{"arch": "tdnn", "model": "sound classifier", "dataset": "simulated sounds of rotating machines with and without faults", "train_examples": 39062, "gain_aug_db": 6, "n_mels": 80, "hop_length": 160, "input": "log_mel", "spec_augment": true, "win_length": 512, "targets": ["speed"], "num_classes": 3, "norm": "batchnorm", "activation": "elu", "channel_attention": "se", "depths": [14], "kernel_size": 3, "stem": "single", "widths": [256], "loss": "cross_entropy", "init": "torch_default", "optimizer": "soap", "beta2": 0.99, "lr": 0.0043, "beta1": 0.95, "shampoo_beta": 0.99, "eps": 1e-08, "precondition_frequency": 10, "max_precond_dim": 512, "merge_dims": false, "one_sided": false, "adamw_lr_other_params": 0.0011, "steps": 22800, "batch_size": 256, "epochs": 149.4, "lr_schedule": "cosine", "final_lr_fraction": 0.05, "warmup_steps": 4560, "weight_decay": 0.0, "adamw_weight_decay_other_params": 0.05}
Rows from block 3 of a small sound classifier, named by matrix and row number. Each number is 128 + 32 x the weight over its row's rms, rounded and kept within 0 to 255. All counts start at 0. Numbers have three digits each.
After each channel's rows are labels from the 100 clips, of 14848, where the channel reaches its highest value: "loudest band" is the band of the loudest frequency at the time of the peak. Only what is clearly more common there than usual is listed. The data: simulated sounds of rotating machines with and without faults.
# conv: pointwise conv (model.blocks.3.conv.weight, 256x256x1), inputs 0-51

conv.146:162147187093080135125122164099108178127091143145134102124108148113146155154103114157141145139141104168117088091160097157090099096119156135119129087101108107
loudest band: 1000 to 2000 Hz

conv.162:137114183147098127148133189114071103141180122119168188176160153157134082134122095146092144112150153107153134111152163162100226143181167119110169138133110111
loudest band: 1000 to 2000 Hz; 500 to 1000 Hz

conv.168:141113108128099097093118112102112147049112112062137116109122114114110077132151117096161171114141167155121116089117052122139138131126120131099081047138108143
loudest band: 500 to 1000 Hz

conv.86:125108130163103148130121146091131106060098084127131104133088091136084119129143111166149095179172158170093109118155135104110100158143106169148142127062179130
loudest band: 1000 to 2000 Hz

conv.214:119094068093157166098134120078122119146164149113116189081144064091164142120049113114140044112137154213043131128126153114130153109082087069099136108105141076
loudest band: 1000 to 2000 Hz

conv.20:161113138135096165105132170159086148106115112097154179084160162127177131130149114092131114105114133096123114129205206089105133181181137144111088070130154124
loudest band: 250 to 500 Hz

conv.195:128141120179113125131088107143093181115075173105129116128122162141070113085094090121104119078080142145104073110172136078132147181136105104109132123106129132
loudest band: 2000 to 4000 Hz

conv.98:086149090114155066104131150062136174131114103092090062163175089137141128143129153119112123108115180058121106105126099118108148153117132152149149152101160096
loudest band: 250 to 500 Hz

conv.149:113111103131129121205065127072076098174105166109137125149112115128132139130153148113129113070086067170121137089134118125084130216092188135088125174072178103
loudest band: 1000 to 2000 Hz

conv.238:099176149157101096142209178070119096123101169135163173168179145139128159169145145135145117122125141113118064191135150137109157095115152107161113177092161091
loudest band: 1000 to 2000 Hz

conv.75:100131227168093115089091156107101138137096161133124118115163125113094119122152102070155125103089131125176179073170183127154156082116090147124140215092102073
loudest band: 1000 to 2000 Hz

conv.221:098124117077182101139102135125195100063075150147145120090150109206164178155127187082089093106151101100161147179138103132175141089079122108142182125150092109
loudest band: 1000 to 2000 Hz; 2000 to 4000 Hz

conv.89:083048127061146191138158155109172175108188099125102107170111130106107175107124126092142167138103134089121132157160160126180120062115102094113139144165105127
loudest band: 4000 to 8000 Hz; 2000 to 4000 Hz

conv.145:152119174115145128125098086099120127137117161139140111081157069101107152054132132084165108139144158155171142150111121153133136142098141143053118158136159095
loudest band: 1000 to 2000 Hz; 500 to 1000 Hz

conv.62:145158164139097152157121117110166137146143153156115123123124133188136078125129141110180125135120141154114095130125089157201088129137158129132151153136089125
loudest band: 1000 to 2000 Hz

conv.124:073103118125160073171109116159153128156131125128115110150100113142168125160131090115098133091126087117139151081109149142107075067099158166114120138148091112
loudest band: 500 to 1000 Hz

conv.245:147116158177080071147159148112103122145118115130121102116100179122166094140147152166180149165136135212161093100166063128066158088109143150119134122124131163
loudest band: 1000 to 2000 Hz

conv.212:100085163180107124107182141079188113085218100142107076067162091090113125172117072104085112147145119112180100116104111100177118105118133063098065107110113144
loudest band: 1000 to 2000 Hz

conv.153:098148148146165073070128104138077173165133119091101132141104154129145080173179166090131134118095069106144128166114104126102154068153139065123108074133070124
loudest band: 250 to 500 Hz

conv.248:111100180156138144123076139118152104130114161069115050135105118134132164149098126138110128113165094152075130182090141189108139096082150151188130122089099103
loudest band: 500 to 1000 Hz

conv.54:128118146138162120196121124152089130110122164165171084158106089095146135156114175072160086106096109158134095053118126133118069084137130129184190158135095144
loudest band: 500 to 1000 Hz; 250 to 500 Hz

conv.96:134145125150101151104108105158154147170114165103123113124140121159207145148131095101118141158177136149116141138153133149116130110118109172137099105151130111
loudest band: 2000 to 4000 Hz

conv.132:132133152121115134148119146141110093157140120112087103199064088144168191168150115118076136116114124164110151091086141218137183108132098166095084141141187105
loudest band: 1000 to 2000 Hz

conv.74:138088111094090142084170135173134116164078157116097087086090146107116105101142136158174110119118121161117120109087125113112075145096118119117081165123157129
loudest band: 1000 to 2000 Hz

conv.154:109135175125109113176133104094161126155111154163165106148146106112117086162173166209161114189172121217158147129116120189141116102089124165243092131136169096
loudest band: 1000 to 2000 Hz

conv.126:151131137131136138124116087118126097123132138163128076089118104038090172156081133126097101137138098099110125134113164091158135048105086135121110076146162131
loudest band: 1000 to 2000 Hz; 500 to 1000 Hz

conv.137:124135136126148123113137092138081117085182082121124083107128029140152106123130127049111122116145125118110115172076090173175162139095124146170112062097086106
loudest band: 250 to 500 Hz

conv.206:101081076138073148153128106133128090186135101130093148083120184127152105115098130121110192110143103161132104122124096097109136080124106166125098139066112145
loudest band: 1000 to 2000 Hz

conv.57:148147144114111176119072137101106144113180201096111176151111092147155195079082134085123112148154132121213113135128111161112130158139101172108171090104105139
loudest band: 500 to 1000 Hz

conv.101:172101104101132129142106104093207185191097123098100127126094149124122105151141141091116173101131114200120118107052132150114149141121140107048080152097134111
loudest band: 500 to 1000 Hz

conv.177:178186116162137145112123100073110119149165117107128072149128086097129082094146138069103130108069153122145154102124120124118084108109136128162153088150145125
loudest band: 250 to 500 Hz; 500 to 1000 Hz

conv.234:070126024126085134105131152138090056187082092154065082082133109125102106147119130089119138169104133124100129125109141127116155054152128141056096120158102129
loudest band: 250 to 500 Hz

conv.135:145166143167136159123159128121134114128121098170124114195163055098183153164108133087131091123116120117138097128118069125130078104112112119172093100124192197
loudest band: 1000 to 2000 Hz